From a checkpoint of a small segmentation model.
Model: arch unet, norm batchnorm.
Training: adamw at rate 0.0014, 20200 steps, batches of 128, held-out accuracy 98%.
Data: 48750 training examples, 53.0 epochs.
Rows from block 5 of a small segmentation model, named by matrix and row number. Each number is 128 + 32 x the weight over its row's rms, rounded and kept within 0 to 255. All counts start at 0. Numbers have three digits each.
After each channel's rows are labels from the 100 images, of 14976, where the channel reaches its highest value: "strongest on" is what is common among them. Only what is clearly more common there than usual is listed. The data: flat shapes of many kinds, plain or patterned, on busy backdrops. In brackets: how many of the 100.
# conv: 3x3 conv (model.enc.1.2.conv.weight, 96x96x3x3, each kernel summed), inputs 0-95

conv.90:109172144099159102121132118080133177153087090133090124085106081194075126087133137120096125163116148084106111121096150086172148125080110141130110166122105100152112145136095092125086125155125083147146048076144125136128116103107135098071073094073118115142079149096105117155083119048044110117
strongest on: star (85); largest shape: star (38)

conv.19:139128155099105143107125120112097108052153150032149102078160059125110097127118147067085071148114053143086139152105157100101100146106090133099151068170113082151121117087112111128092133164127101195126112104150089119122144105146113148123053176061120152118121134131117080114151149128105095128
strongest on: circle (50); drop (44); largest shape: circle (30)

conv.8:122156117136145071101099112097091141141123083106186140061085076020133110105152160077143154082163155118107100181143150175065117088107094115112144102146082090070126131157104062147106121103138119149077131134120130131173171146181098134144098097136132121150140143094083117098132127145074133145
strongest on: arrow (43)

conv.37:079108134148099171110113158105088142096128104153167123107114168134065154185151135169155137134142142065139126124192157123167166055136070143057103134105099122089130122127150099075112142116110191117147095127056150083145162092119124141220166162171130133098097133125102123148087143093121108158
strongest on: crescent (43); star (35); largest shape: star (25)

conv.79:084119105132133083148163130124119132140172143152106119156120090112172165133128175140147122081086148115149164076169152114135081127147093131129033142122146009124140072117119129063137188142162152168090121123146154172122131205115108175122125144124144155089117113062164114106146113103128085124
strongest on: drop (56); largest shape: drop (28)

conv.14:128115068144136134123128168096138145163161123123093122089059098095115118138154123100117087043084118159101113072143147106088070065121072112056129112073099088140137123160126155089128159094114063143152099097075098101114133131097092176067116092128155119132110148118184106129141151129134068130
strongest on: crescent (35); heart (32); tee (32)

conv.0:081122142146135134132095087087145149177107039123087072117136122106129055134078130137111125193149106146166090090121159116116125071164130095174144144142121167106076121111074122113129106129174148089129130117106069091125092145146091112139140084160081169191080123136108150122113112060066112153
strongest on: count: one (47); semicircle (45); largest shape: semicircle (35); circle (34)

conv.25:165107118124117143114162149118046058148123140128124131079106119110089128122090136122137061140134162091150130111131127127104151112116181143099153141122075143117146179155113113160088105137101097056130133118106079037156137002117102147143094100135157112113111096116065112183090099133135128132
strongest on: frame (40)

conv.87:104173124130109137077115080088143162144129079119131123063112091081098108138083129129156171050173136082133124139166085154163095137123060075105155107152087134089125060121085086134174125080151134123156113137144179097126160194169130132125108100107100084178130166089104127127123168133107180141
strongest on: frame (61); largest shape: frame (29)

conv.6:158136124154087072098113129085123111108169132147067105127015143069124112064102138121102130109133132103127147109141117105103127127141139104109143124100074162082154092101135125126099109081196079069168165124133115066097144189131109095096106096110112084160098073099084093114085101105146133126
strongest on: frame (80); largest shape: frame (61)

conv.41:086118107048115122115057086133150175145127116113097157118119097139099087091099146084135138127110105108071110105109141128103059145072063145130125112115141101128134093121116178078117156137117103153122064082128136110122093116138126015038158092093111079154111145129135091110135137132126116095
strongest on: flower (52)

conv.24:053094106148152143113082114094086112169131064107146150100139094175131155085132122151159126125132129103133116094089139089135141123128111118138093113146112022070166097125145177088102119138071132127135035135084138109087115081099124113120173124169129140192099145122106132090114124149060172158
strongest on: circle (74); largest shape: circle (71)

conv.73:099125133168139158121119137091058080128080078157143089107110120089116155054208106108116177119158123137159062079079077148136173145133127178166140097136161117114157162167185143118164129077139123155115111114097147107116109065124043134109079125135123093165075141125126130107114118137121114163
strongest on: semicircle (78); largest shape: semicircle (44)

conv.57:152129086138097138113108125106147116135124151089149111097097056119157102110122181038110128139090093166119124169132128171123090118113053159080157178144156135170147151150080129113100081128156163153172160084111109116080122091135088157098128084139123153095131167142147085137140145112105095014
strongest on: crescent (52)

conv.85:125094067097079134133076104128133108139153154102128154111134112093081000093147146096088148160133133126003130152126120166143145099091139114080139088110111133100146112195094132115129147119153109165156144101106099138101104141108141102115115153117051121121108127104108161145175173150128140106
strongest on: drop (51)

conv.61:113076103141159123137126125165086105078129142110154133108105151091102129111135138108110124103062140164021054119142136073065086160129121144134084088090162010071140130161105164092121179108118123128129122145093135124145161128114135114101090159133078125146142106092082135097117123145145166121
strongest on: flower (100); largest shape: flower (70)

conv.72:053145154122085139077116135168157166101116055094124169110094194089069131104110123085112157099110161085099073072128125105133169042169112107121096117101153153130092122157090105165083113106148122112135170098127139131083097098102064123095090117140088102166107136161123140092139149137127177131
strongest on: bar (35)

conv.86:147115208076101134096099133131106035105157107105121115122156090132103105142126114110134158159155155137140119136145084117078133129040163147180129060171130153143147114032154160134124127144132126155142141140137116133104115093077147097083175138101090093145131077158076112141075105091108148182
strongest on: triangle (59); largest shape: triangle (47); count: two (44)

conv.43:110109118111083178141100079123119148096125058111128084069139060131097095118125109148107041174123129172099172153145152163111106112134169097150092080166123089133063081143118175120155151131191139101115098103125128089100116114076102199152105159078143137104082137132103121167078119116103136122
strongest on: crescent (79)

conv.10:119107114183102091101096089135074100160162106130139113127139086067116160127118089085135063115135068137134094151081121149056117078105135133090155135138161117105067100111077124101072097163080095171115103081100110112104109121160156096150082073098129113126119107145144118142100109083038137102
strongest on: frame (47)

conv.39:165141057046130098113119143135092127192151131115131155088081072101138089107125125124141102132121086120112125089141126177081144091205130111118128099124098116131105146148105124107065127132120093132037114187107108116131167121153100121081112131127131132059093101102143121129093123108141170026
strongest on: ring (72); largest shape: ring (55)

conv.20:157104119127111135138121105136099148081126122086114090155139114065136040109038152107106135149105122102108136111103127076025096136076102141158135061120166126131069122168060133141119134130135132114161145150131078119136071167113140058172114153131119156129130117139150184122094095084134090129
strongest on: drop (49); largest shape: drop (26)

conv.59:147153146131132124138181163090169065077105151094137164143111065119098160114097150123138135125108159105132087145062065061181130077129139146146151168126142096131106172146139159127084153171100123083133139082105147103117063105119133072165125088120143145111087081156107151113084070121063080142
strongest on: square (52); pentagon (37); largest shape: pentagon (32); largest shape: square (30)

conv.51:136113132125137138130121152092086090094072105160129083124083117130045130111137070115089082119130133160119182092151157048187113084180132162125085141129132106072128128132108151114079102104071134088106136090094118116126155148138083135159112110154137094144098140061127070112051121085081134106
strongest on: ring (72); largest shape: ring (44)

conv.50:107118162135117179106125159113130169152118099140101111148086113120156074150130129125120123095145143149066077150132119134089107105109148100151149098076098029049121159166152083103117117100113141079159123089078121144091138165096049136074115124151084056160068100142175153126119160125128106105
strongest on: flower (66); largest shape: flower (48); star (37)

conv.71:142157150077122076108109170092130152193083127121122115126082111099132060126132110095153124106081090076106122154167125120122148105108059124077167034058119149143118114139143162151159094088120153077146127158112157159131098109115122175058080101127145097153113127108144174088173099162136139098
strongest on: flower (79); largest shape: flower (67); count: one (48); count: two (46)

conv.83:094100078143110112170137134101134163094120133133135086172087108120149102110157188113126131124119046166118125146102106120143074092152101120161084150112160113115172136120131073132056092103117128196136118136116123126103146209194106184068110157102163209087084091155143110140144098125098125109
strongest on: ring (49); largest shape: ring (39)

conv.69:127146110000152067172112147126117087195131167084115120156109117128182106107144090114120157146159140084167150108136132148070083152108140130098143125088084152098154131152184134158096118141087090131135145155097123163127124121097119079106134110162141143077120116137164116106154111173164116080
strongest on: tee (51); count: one (46); largest shape: tee (42); triangle (40)

conv.55:052111161107115119127104088087163097101137070167127110155109104178128109083150163114060155192121121120053067135135089097077115172110149160090092134114122088147124131143116121092146073081125091133170074128147102134140132174163165163066135121126135129102159110094128176072162150121127163157
strongest on: circle (79); largest shape: circle (64)

conv.33:113140125159112181154184054064127108086171113135135122169158128102075143145110144164095083109128087109094133149156113107167124115062071164051171169120132128110123142139111139133057164114146146147141119111097122094105128110091075127152090162119064153148116118153120161168126174070148060130
strongest on: triangle (38); semicircle (32)

conv.13:134117130197028101101138146095143117152137136163098121134072121116132139173126196086156148110157112159133086099147135134106130112124144100069161192128087132076129141171126078075130189154107105116155175089174132083127121102184031154137126114116127086109135121107116116168153173133106114139
strongest on: tee (35); largest shape: tee (25)

conv.27:157159173082125063128136090107129154142143144166174195145189107108158110117083152121111131128144134102104049163133147175133145094043081177120173134104126152104110132157087131147050092131098161190158160112121136147114115164132146116180170113111116166094126107123146142107126182069091101137
strongest on: semicircle (43); triangle (32)

conv.94:117140131158124112087139134148129101139128104159077136094118143183121201139083090164128117125112163103179134095082134120104126125118091142077098147125150107193088090103199148122088146160001147067135082094146170151103107149073160164167130140108162110143119108084161095132138116129103146101
strongest on: semicircle (39); rhombus (31); largest shape: semicircle (31)

conv.88:091144146152186121108131116122087112065096137087115113103128146114123136131121144114131120082142174082130116095049087075081138143135117100117126170136096130087105109073098122100077138119093123119118092068085113109075045113159120099133085133053101142088126093053108157140106094078118100086
strongest on: arrow (37)

conv.34:048081141152161158142123094084149120134142091171106122162138153083092102079116102115114114183184131127116063138157101157170166053120146141152047139113157170170092180120095139113126138121147135110101137109135130141088121120153087085177118156176137096088085104167092185095139129124090133081
strongest on: semicircle (67); largest shape: semicircle (44)

conv.65:120109172095119120130217129108088153104115102096101119119134103117130048137147159178089068106108150077112078128113150031135132122136066177115088111120081055152119137195086117137101110130142130133156104152085115146145140087079102134116058120137117121120132111092160132076107140106113151096
strongest on: star (69); largest shape: star (61); count: one (43)

conv.12:122139133105082111114172146107156141111079092118131094086138096159196185138076158139129122112129075136168168125112152056108099130112092104094075156121137059173118087139096105168075110146041129117134088122115074101136105154133109140124102093118168145149130157096173087147078142108055145151
strongest on: semicircle (59); largest shape: semicircle (42)

conv.93:144130107152109123124088056155161154085129095094100123133144187096099059143139135103048121101102124163064132155130131085067119137122087136135170067102126116167080104117038082119091129074121082132133172115132149121116124148181128080110090142143111145146099067127120141095146115159180120147
strongest on: semicircle (66); largest shape: semicircle (37)

conv.4:026027108134127120159075122113099115087112080128127112113116146149114177029154110149127121126113098094113112065150095096158115137136140136086053132121103069112152101145169103110100148150108104154129118125112162117075103132099116123100122136101118134143069194115128154107111169108179118121
strongest on: ring (44); crescent (36)

conv.18:149160121111128162114097128096167185178113141091106108167121080119170114114142160124116169082078089164128085162137147107138071100098127152139186117144167157088130147127131120123147131152152125146146155057100146125093134255131118092092177137178131124133113115104191138137086132107130114136
strongest on: triangle (97); largest shape: triangle (35)

conv.42:160168123149092109124140122157123076079150157073132127119082131152134165170034132106096105108067122129100160154107149069119104158114135119114166150104144152195083099091081138084111082113035104096159121110174102120135130092148204124154137115077114122128181118110103091136158133105113158151
strongest on: semicircle (78); largest shape: semicircle (58)

conv.26:090134141087103085144137075133125166118140060116150132136111113126085101118155106078064170171154097055163133114089102128125102123044028141092157142116101091142135121108099071137103074116122109105124156120084131099162096053125087106102130108106087122107093153153175121086099116126128110122
strongest on: triangle (99); largest shape: triangle (78); count: two (42)

conv.78:145081162133084100142100146139155116098167151160154103177095170131168132121140105098104170195158113121152217040167130152122087132099103127082165128121116150160144093138138159128163148132177091178130213102162126124134097132126103116119189129136130101126123150198164137141154093144191154164
strongest on: triangle (75); largest shape: triangle (62)

conv.74:159129149146095093117132106136099163148155145122120139132112148077161090159090104146102113053098122084118126105116118134106135135090124119136171095095114166093115061051041092126135075135174197079152168104142124129100127139096162156138155135070080125085143130128133164093082142076078165073
strongest on: crescent (49)

conv.64:148115090094132130152183085108119181117129131097140097131186137134158119059068178106133130098137120112106080139084036097157110151111142088154160135119127134096172095165116117077069098107072156160151113073125122143101153201183157089107149150128063135152138132143159113142144103078094129112
strongest on: frame (66); largest shape: frame (38)

conv.30:138169102088143098115119087076139157190115097106071121104097127124146124075066116162128088108087096143110098147073181124082089124114154123133138156136126059101090101137078115137084082092063149140131069126165114131140107164092129166120045136072144137111094149119163150155155153118068103138
strongest on: flower (81); largest shape: flower (55)

conv.22:144157069199147073164089142090150162109161107135126137091080140160118147083124112067173170107135047125176153095168154118080084119099121115034137110143124153139121165130116123086141147174102095108084122063128134093149135165122099105136147129133161080102146108144135114096142156137186077145
strongest on: triangle (68); largest shape: triangle (52)

conv.21:123169107091148061136052154100111019134104122123128150116122080137107088118103126100104125135142114126094142169129166120063136127132150148119109070126105129140161148107133078123060101101092109104147144118085142076121092157087092048126068135150157099118147045166112102136139131114157160109
strongest on: flower (65); largest shape: flower (42)

conv.17:115095151096120117146137073115147169089101139105092110147161123051100122135081126105118116100087129150072118119063102115140131105173161098134100093132141099092091088204022126116123147124136114085152144132142151104091066085132099098057117121118082158152113119137128111165088121051124132167
strongest on: gear (73); largest shape: gear (65)

conv.9:173086156130089129063113119122109062137132103094108083137060117116093139133163125094090137087041175105120080160101109145127112137112113149073153125056143134207115146128085117101115116082146078099110163114139156115071092153093138120139103126142066124117131138148126075167134104144181152083
strongest on: semicircle (97); largest shape: semicircle (60)

conv.63:108152141063132163124104035147138149094145077145125096126125129128154056108061107124091163175092127155144139124164050127147111108067097106157113072104117150154098090115107141113054084119110153131092107125099114145103037170162109118110136135113169159145114137145174146104170116108123101099
strongest on: cross (34)

conv.36:113121160148127136076092083119093081125121104109139114183110099064115121126129133078121168111139152145067053189031114153098144106123128146149154123082158134200124146183128156086126153084155129129112144108143181132041074142154088126136126118137140092147097083180132154132103150124157132100
strongest on: ellipse (46); rhombus (37); largest shape: ellipse (26)

conv.44:119122168163148157121150099143171187122123171133115179167157156136145136153139159116139157132173140094167101140157136105143131132117019155154119128099137097084176107112172114140118125112155130155134122127091166167121116211184104139183120148170116185170096159112198170125161125076175154184
strongest on: bar (69); largest shape: bar (26)

conv.48:126135063099113110120086143089174160199176125172117131146109143136123129147092169131173123098190161116149129144104145112115120066067099182128145116131150111115106140088133127110065147138104184148123117111094085128088151245127126112111177111160135151144136066092173100113165129092127113075
strongest on: triangle (67); largest shape: triangle (48)